config = dict(
    n_mels=64,
    spec_augment=True,
    vocab_size=32,
    activation='quick_gelu',
)
Rows from block 6 of a small CTC audio transcriber, named by matrix and row number. Rows with one number within an expert belong to one neuron, the router's apart. Each number is 200 + 20 x the weight over its row's rms, rounded and kept within 0 to 999. All counts start at 0.
Before each expert's rows are labels from the 100 clips, of 14976, where the router gives the expert most weight on average: "responds to" is what is common among them. Only what is clearly more common there than usual is listed. The data: two synthetic voices taking turns or overlapping, over music, noise or silence.
# router: router (model.blocks.6.mlp.router.weight, 4x320), inputs 160-239
# up: expert up (model.blocks.6.mlp.up, 4x320x320), inputs 160-239
# down: expert down (model.blocks.6.mlp.down, 4x320x320, transposed), outputs 160-239

# expert 3
responds to: second voice: none
router.3,189,208,189,184,190,179,210,184,145,193,191,184,195,204,182,223,130,209,203,203,178,194,231,183,194,219,200,157,202,216,197,177,214,196,222,186,199,189,198,209,240,211,196,188,206,182,194,235,210,186,210,193,241,181,187,196,228,206,160,132,207,172,180,179,194,192,195,180,191,215,201,218,218,216,170,207,200,203,198,159
up.0,177,199,205,187,206,161,202,180,206,221,220,214,184,181,205,186,216,181,212,181,217,191,192,188,213,167,174,195,234,196,171,227,180,184,211,156,245,190,212,222,214,208,231,192,160,176,175,188,179,214,181,186,216,217,196,182,211,191,214,190,179,227,165,195,228,172,168,160,171,173,211,220,213,210,136,188,208,187,174,187
down.0,194,239,172,174,193,194,231,219,211,210,197,183,187,233,204,198,209,212,231,174,182,182,221,212,186,195,224,225,187,216,203,216,191,215,203,199,234,176,205,204,229,174,195,202,214,180,202,194,200,200,171,216,209,211,185,226,187,216,214,208,224,169,198,217,186,215,221,190,220,191,185,210,206,150,243,204,186,206,219,176
up.1,158,183,172,201,184,230,206,229,210,179,201,218,197,220,241,219,166,229,185,222,205,211,188,161,214,167,181,176,181,196,163,218,235,205,200,170,174,212,195,189,225,222,171,212,180,175,175,199,184,226,231,211,185,222,201,179,216,169,184,201,209,208,156,178,163,184,182,217,220,140,155,182,157,203,193,179,214,186,195,181
down.1,189,228,196,200,195,231,174,229,183,212,207,209,183,185,244,193,194,191,186,236,219,224,264,201,200,174,200,235,193,214,174,188,198,193,181,235,232,207,197,198,174,189,151,227,239,227,225,243,176,178,188,202,240,238,187,194,204,199,184,178,231,210,235,184,172,216,151,213,198,235,191,214,199,216,223,216,206,201,212,217
up.2,191,183,194,203,160,214,216,209,178,222,172,191,212,187,172,183,199,209,204,204,157,211,205,207,222,222,175,206,198,150,178,199,184,236,203,223,216,184,188,213,209,225,197,176,245,192,198,195,207,179,215,187,164,191,198,152,164,173,194,203,210,141,212,184,206,183,193,194,212,190,183,176,230,199,173,194,215,223,196,210
down.2,241,158,212,206,221,177,209,195,190,211,221,249,178,223,180,209,218,218,201,199,169,198,240,203,186,186,238,213,199,230,192,204,197,216,187,209,182,212,206,177,205,203,211,213,215,229,201,206,175,241,224,209,164,188,188,238,235,201,188,242,194,201,178,208,224,232,188,206,212,204,206,216,204,178,167,208,232,186,173,196
up.3,180,154,207,204,208,175,184,170,222,201,191,228,219,214,206,229,227,211,220,242,246,172,194,205,216,185,202,202,175,215,231,216,235,206,170,225,163,206,190,199,220,210,171,225,201,221,196,206,200,198,200,211,196,180,176,217,201,179,174,211,223,214,225,189,154,206,270,218,199,190,202,197,199,207,185,200,218,188,188,212
down.3,185,186,188,219,187,184,152,209,212,211,183,202,152,203,214,169,206,152,180,219,199,192,180,193,208,196,194,209,210,200,202,181,235,164,241,227,178,212,193,186,193,166,165,194,207,193,183,160,212,200,191,192,222,193,191,223,153,237,183,192,180,198,218,163,185,179,164,204,206,212,191,201,164,167,212,192,235,185,203,181

# expert 2
responds to: overlap
router.2,232,195,197,223,229,201,194,186,202,218,228,229,216,180,216,189,248,189,199,175,259,202,165,218,199,174,175,223,182,198,222,163,175,196,211,213,214,203,217,195,194,230,239,186,204,208,198,200,207,208,173,174,159,182,216,209,181,205,159,221,174,210,199,201,221,215,199,199,213,208,215,215,185,208,225,181,181,179,198,237
up.0,201,201,171,181,202,189,189,185,204,175,162,173,221,203,182,203,200,181,169,220,194,194,220,179,214,189,202,160,183,235,221,194,173,188,185,187,210,148,222,183,183,169,191,200,208,224,205,192,139,192,206,208,183,184,202,204,182,213,193,173,180,186,196,205,163,161,237,196,210,214,194,187,187,212,175,211,174,223,217,184
down.0,218,175,213,208,195,201,175,180,163,186,241,199,200,233,257,190,218,187,194,209,176,181,168,204,145,216,221,187,187,192,198,202,188,186,204,177,184,194,160,198,196,207,205,221,250,199,230,194,211,199,236,199,188,200,211,211,189,192,218,210,163,198,215,215,203,205,184,203,166,201,198,205,167,176,202,200,218,197,173,237
up.1,197,168,200,211,188,188,179,162,219,218,227,181,183,194,184,206,231,191,193,241,213,193,210,195,173,195,230,216,186,182,167,190,209,185,192,217,209,185,188,170,193,171,191,171,190,218,174,203,195,205,234,181,176,191,160,193,209,158,187,222,194,199,198,240,208,194,207,208,189,197,211,188,203,209,193,239,198,188,188,215
down.1,232,198,187,167,202,184,193,224,198,161,205,217,209,166,148,166,203,217,210,201,232,180,205,217,173,196,149,217,213,188,215,174,195,204,210,203,168,191,225,196,188,178,187,200,213,204,184,156,183,188,190,197,154,189,202,167,199,207,165,174,223,169,190,241,190,193,195,188,215,183,232,226,216,194,205,222,198,226,213,204
up.2,214,198,189,187,180,189,195,194,130,212,172,200,198,199,196,166,196,129,168,225,183,199,192,167,232,224,184,201,189,208,226,208,195,197,185,194,216,177,217,217,183,195,182,194,179,262,183,189,196,205,219,210,230,210,203,173,183,239,172,236,163,207,234,184,187,192,232,202,241,197,197,176,179,209,195,221,176,206,215,196
down.2,176,205,185,183,205,204,189,157,252,206,209,222,183,200,220,218,216,227,200,177,222,210,226,225,191,194,206,211,188,200,214,213,175,178,188,204,213,236,235,181,198,179,175,191,213,196,235,194,185,195,165,170,252,198,191,213,189,236,188,164,220,200,188,212,210,188,184,226,199,203,211,188,202,198,185,199,176,206,217,166
up.3,185,194,234,159,195,216,177,176,194,201,202,193,186,214,198,188,191,192,203,214,197,204,243,162,196,181,214,218,245,203,193,214,159,190,186,192,181,210,197,207,178,183,188,197,172,160,205,187,212,187,232,238,191,163,215,191,239,200,229,188,212,226,189,218,186,223,231,221,232,218,198,159,196,190,208,180,227,191,191,223
down.3,215,208,199,196,223,222,199,191,162,220,198,208,216,227,210,226,238,181,186,200,186,174,205,199,220,235,224,216,199,201,163,198,180,198,205,183,215,200,161,199,220,163,187,198,217,220,193,177,201,205,205,208,199,187,223,210,189,203,189,209,177,195,227,215,184,222,215,187,232,188,198,195,195,229,189,181,223,186,173,218

# expert 0
responds to: second voice: none
router.0,191,177,230,210,189,229,205,220,178,174,229,220,208,214,186,207,169,193,205,209,161,239,206,190,209,190,207,212,192,188,176,220,204,223,209,214,185,200,203,177,196,196,212,221,217,213,189,170,213,239,232,195,210,199,217,181,192,153,227,223,207,202,211,187,217,179,193,211,185,200,188,182,171,162,210,183,251,180,191,208
up.0,203,186,194,209,247,213,176,201,227,210,217,194,217,200,229,206,210,183,208,216,178,208,227,210,186,176,188,152,188,156,189,217,198,204,219,188,236,192,219,167,211,189,205,201,209,205,185,203,209,197,195,233,195,156,178,172,180,198,179,216,189,200,212,232,213,196,243,189,205,188,172,174,171,165,171,168,222,197,154,177
down.0,187,227,183,179,183,190,220,191,194,151,195,215,158,203,168,172,181,213,221,137,192,211,187,205,205,200,181,174,192,209,203,205,190,226,207,198,206,204,172,213,216,215,232,201,216,222,180,194,208,180,192,178,200,207,168,193,203,192,194,210,191,189,209,207,215,200,190,185,203,214,190,213,242,214,225,233,216,185,224,203
up.1,205,214,203,171,209,159,200,198,214,192,160,235,198,194,151,186,171,194,177,198,188,179,196,195,223,188,204,196,147,190,224,226,210,216,211,201,194,183,189,180,225,164,189,194,191,202,180,206,183,166,224,181,202,198,194,202,199,199,201,219,208,167,213,201,143,169,209,174,198,192,182,176,193,193,194,217,215,207,174,190
down.1,176,219,200,181,190,221,185,169,210,210,189,204,219,166,174,203,170,205,212,197,188,253,182,180,185,197,219,208,205,218,207,171,217,220,215,243,176,196,168,196,190,200,226,178,233,176,180,211,196,210,195,186,188,208,227,182,197,184,185,195,251,176,232,206,188,225,198,219,193,173,230,173,188,183,206,230,235,200,193,181
up.2,176,183,203,224,202,226,211,179,178,209,185,190,198,219,188,177,226,197,183,171,218,184,206,205,241,170,144,222,210,191,216,239,208,191,219,207,193,156,200,169,163,201,203,181,198,203,195,194,193,202,220,178,205,187,208,196,198,164,194,231,203,194,188,179,179,202,227,198,227,158,191,171,197,219,206,205,196,198,175,165
down.2,211,196,160,201,199,238,170,184,195,217,202,233,213,192,236,202,185,186,219,194,241,240,217,223,220,179,201,202,174,214,213,183,218,178,189,208,200,219,205,188,186,204,197,196,232,205,212,207,216,228,169,214,199,192,220,218,218,190,199,221,209,151,219,200,202,194,193,233,211,241,201,213,184,178,202,203,177,192,180,201
up.3,214,197,196,219,207,202,165,228,206,181,213,195,198,174,201,206,202,216,184,137,208,203,191,181,163,168,201,217,198,204,195,194,203,198,218,148,219,189,190,231,193,223,191,193,193,210,182,191,198,177,202,141,203,203,198,217,206,187,203,186,212,195,194,182,200,213,219,196,181,204,206,177,224,199,193,202,198,196,173,188
down.3,222,212,210,192,185,176,220,184,225,193,170,197,199,225,232,202,200,206,216,171,175,215,240,196,200,201,222,203,198,194,246,208,204,199,191,219,193,169,188,224,202,196,173,198,213,157,237,219,212,202,226,234,187,189,220,185,219,193,217,200,214,204,218,217,203,172,187,170,207,207,165,225,225,178,232,228,178,178,207,228

# expert 1
responds to: background: none; second voice: none
router.1,175,223,208,198,224,186,189,166,223,225,183,148,219,200,196,200,171,198,178,198,195,185,175,201,228,205,180,195,213,189,189,207,214,211,206,198,209,182,204,223,188,192,201,191,201,210,205,219,208,183,174,192,191,193,177,202,161,212,200,191,199,198,206,169,173,204,211,185,223,156,187,206,204,195,174,220,197,215,221,180
up.0,198,180,218,230,196,198,172,178,177,230,178,203,197,192,165,192,217,207,219,198,215,200,173,189,220,198,196,219,185,226,198,205,210,186,192,204,199,185,204,209,218,174,201,201,179,235,199,170,239,172,199,199,216,153,180,212,223,218,160,174,196,210,181,187,185,218,207,194,182,169,174,187,221,216,169,204,211,203,197,213
down.0,202,228,172,207,181,198,184,239,170,190,186,206,197,205,168,179,229,206,183,190,189,184,201,215,171,246,212,214,185,187,195,237,215,187,210,189,238,141,192,185,211,226,186,197,184,207,209,200,212,176,173,205,196,212,190,204,196,225,210,213,203,130,198,210,215,209,210,203,253,182,194,190,183,190,219,235,186,216,183,202
up.1,177,187,197,223,191,192,206,190,178,188,210,189,160,181,200,176,202,201,165,166,193,207,201,164,234,164,201,191,229,228,173,196,199,205,234,179,210,201,184,211,216,198,186,167,173,196,176,224,166,197,233,180,252,212,145,225,195,227,187,203,189,202,202,167,186,198,189,180,236,179,188,183,200,190,223,236,194,210,192,189
down.1,201,210,165,191,228,207,186,179,204,198,203,182,207,234,184,249,181,221,210,239,222,180,232,226,184,211,220,209,195,205,198,166,204,156,176,234,198,223,202,222,224,222,200,189,202,165,193,207,231,205,203,205,183,185,248,192,197,214,175,182,182,207,219,201,222,185,225,191,186,231,229,222,194,193,218,196,172,191,221,201
up.2,220,173,218,149,208,184,183,195,195,211,221,195,185,200,197,220,202,186,198,232,201,202,199,184,140,200,214,214,227,207,208,190,164,191,199,204,265,225,208,192,175,212,198,218,207,219,194,192,161,220,220,187,185,217,228,191,147,166,160,190,172,207,186,183,169,207,215,161,163,229,230,181,225,251,174,197,195,209,191,212
down.2,193,186,224,192,196,219,185,174,195,191,211,226,205,217,198,228,182,190,204,233,203,218,165,199,203,185,217,198,196,224,205,213,206,188,180,212,165,173,198,181,194,187,193,214,183,196,180,213,218,206,181,174,168,194,215,166,191,184,190,181,203,220,174,192,211,229,226,243,179,172,225,189,176,182,198,211,186,218,217,163
up.3,164,201,209,149,198,199,183,228,178,168,228,186,190,193,188,193,156,176,190,230,164,207,191,209,168,194,234,168,189,181,195,190,213,206,203,206,185,196,211,209,185,194,159,207,189,203,210,194,184,165,243,189,203,186,227,225,166,211,194,174,205,176,193,187,219,202,179,166,212,182,160,199,179,207,193,184,219,167,213,190
down.3,207,196,204,213,171,171,208,165,227,246,213,168,172,208,226,195,204,216,211,202,208,179,227,187,210,235,210,202,209,191,229,208,220,168,185,209,219,199,200,233,205,191,204,212,209,200,193,232,184,199,187,179,224,202,179,192,223,191,250,217,187,196,218,211,183,189,188,186,198,231,160,209,170,182,201,207,213,186,179,221